From a checkpoint of a small sound classifier.
Model: 6.51M parameters, log mel input, arch transformer, norm layernorm, activation geglu, layers 8.
Rows from block 5 of a small sound classifier, named by matrix and row number. Rows with one number belong to one neuron. Each number is 500 + 50 x the weight over its row's rms, rounded and kept within 0 to 999. All counts start at 0. Numbers have three digits each. After the name is the row's rms in percent of the matrix's.
After each neuron's rows are labels from the 100 clips, of 14848, where the neuron reaches its largest size: "responds to" is what is common among them; "lies over" is the class under the peak. Only what is clearly more common there than usual is listed. The data: short pieces for a synthesised band: melody, chords, bass and drums.
# gate: MLP gate (model.blocks.5.mlp.gate.weight, 672x256), inputs 208-255
# fc1: MLP up (model.blocks.5.mlp.fc1.weight, 672x256), inputs 208-255
# fc2: MLP down (model.blocks.5.mlp.fc2.weight, 256x672, transposed), outputs 208-255

gate.206 093:500499550521490533451443513487526366580480462498537458547454497564455459516534488535456499515472430429590508523407554455472496457418550450552556
fc1.206 094:477427549474466440548449514517517479546587550501510467506530529517447484435501511555517569479524474443478551527466483480491451575479460449528545
fc2.206 094:390555528606455526533470535525598605417482481603374524434484643506535487491409439565478521416535502524484583509512455439483472511361485515463524
responds to: square lead; melody instrument: square lead
lies over: no chord

gate.470 102:565520438364511498394469492548505485394522531543527354470505550415548487579565441487456500558472485498582448483375558567507471406516467497472513
fc1.470 108:500545473436495464443450544467509454444528584485520407471475589446482438546555472458522515562528515522526476515404496554475491559576474505415495
fc2.470 123:588401497487424546563429590545506531464572421561481552581456432501405513538411447501562525507513505559478499487503452471506472504496507498506538
responds to: flute-like
lies over: no chord

gate.502 102:491489478537460502481501442464567505540594447508491553471535487494507440509411513485539497378447534462462443415504516586529450536528490559459460
fc1.502 103:516517522521519506494474543521536447489559447495428375528465530453530478481504468424527522562499528482514400551496497445545506431463497526541558
fc2.502 124:484502453474493578439542475525518487373477551500526543582462458517484490490556438501477522443457478486496492423443495460490462572511450471455469
responds to: sine tone
lies over: no chord

gate.450 108:505549448518521521420463466502500485570513474540537584524531467487530510487509427458430574504583526529531406481484433559445505534473529619563458
fc1.450 105:530486509480500440565505566497548467457560500516431390508498481520477463493519526549599404499461522517552578535513522453616496438499426399474547
fc2.450 114:491650456573535470473472481432546557524493481447509524521507488517381478438421465414408471482544556509498415543496538544441474486561463560586485
responds to: plucked string-like; melody instrument: plucked string-like
lies over: no chord

gate.553 103:513519537556490570518513512568562470542532487530529518472529383527399446530481602478517483459457574495515480486523593515486455507507584583437473
fc1.553 109:522591447537448473478416531559532437487469508521426535505550404512486421531453500475576549459475578541477494416491527599491532569465548559511456
fc2.553 130:531542554523486433425470440442471512458480555413543419531439573531550566457461513535522486569570455438500457408469469516432487465453561547517547
responds to: sine tone
lies over: no chord

gate.595 082:544583511460539519486524473481505579505512431583467656462536534519602544596575482521455550541496598534572466489526597533566501488497476500450401
fc1.595 088:521501458591462421528438407597505516499506514504485460538531443628527531516479461502439488576536462553478449548448560582479569438531603475570451
fc2.595 096:464487479535548484488509579517471569521428510540549464574444435498455464431503532448520574493510553656447527529422620420538504557389489554497504
responds to: square lead; melody instrument: square lead
lies over: no chord

gate.500 131:450502526548451546558414575508478517566554507465516563462414441473552443491534500413492491515586540453578541543491563647478517474513395416488487
fc1.500 122:496471506548478511411540457455497492460454471538533465500589588556423585491479554553537501527493464501437488425556520420547483506447658569477522
fc2.500 119:475496522465537516530468470564545498532477538469542482491523522489447460434534543503537517457527527449466534507501557668502483438555475435627530
responds to: marimba-like; melody instrument: marimba-like
lies over: no chord

gate.418 093:533479493400460441410440545493419567541504545526528475448407519465551502457531516472533538519510470433490477512465507527500512478495585489422488
fc1.418 099:538453496493528482383502455516447581525395529535509534466456538543534510437484447500572539457583651481529498504538451532515512416549583422416531
fc2.418 095:600469557564437437451580502527624450586473456458507515582469535462520451472541502492561516559589499469488520512578433433476575532443532490423503
responds to: clarinet-like; melody instrument: clarinet-like
lies over: no chord

gate.39 102:535554530507515604520563521451448529407508476483521524539463512460491455595531510615516465536495532470474417481587551564470420443585459522489559
fc1.39 099:527640517398492527527537508520470501506522506504532452629531500420545436612520537515595486518488492496475449511494523589479443488512527566493630
fc2.39 119:457491565426665475504501487526589490531499553482448393416435542450489538591469532468554479560554499511541535498519484472484543550442282439472477
responds to: bowed string-like; melody instrument: bowed string-like; electric piano-like; melody instrument: electric piano-like
lies over: no chord

gate.394 094:563495462408533500481453545509489495525470421446522490562591454623461488468529478523497437522475519464557587561540507424578481560515499578478447
fc1.394 086:431459484524537613471570476465478469485520397575536559521497522546465528506484574602476442531469443465528397507614513499439550494505582511523556
fc2.394 087:525543530532457425504508559471458483552453468503516543559574381571514498542500520404518505457482457477508455577520418540416544488557513523511534
responds to: marimba-like; melody instrument: marimba-like
lies over: no chord

gate.561 108:465500551512530463525473434547483532501551483512489465489515520495419465543492450425595396497474541471461525491502516543430521551517562532483538
fc1.561 117:534497526553488509541534525529455568541523397448514494431503456544411478508421501449563529510542537489482617502556548498489520561517586604544550
fc2.561 113:428466467475518492480533435496449457455500592540513496576489532464543511619467492520455495468567454525604504552493467466509524494509588424492476
responds to: horn-like; melody instrument: horn-like
lies over: no chord

gate.207 093:507477539559528556396530459388468492454495523509558460465426507396553429485519517485469467458478466465501468606511514580561433482452466465486469
fc1.207 096:498386470535564465469563476528530457445518531519525535502447480498427427544509553470513481512495467369545409491507558494596483457523470457455456
fc2.207 102:539512517550468543451441504548446432459468512494482523491433478515522571523535491590576514567529510481551441511510450569417449527544520512529510
responds to: electric piano-like; melody instrument: electric piano-like
lies over: no chord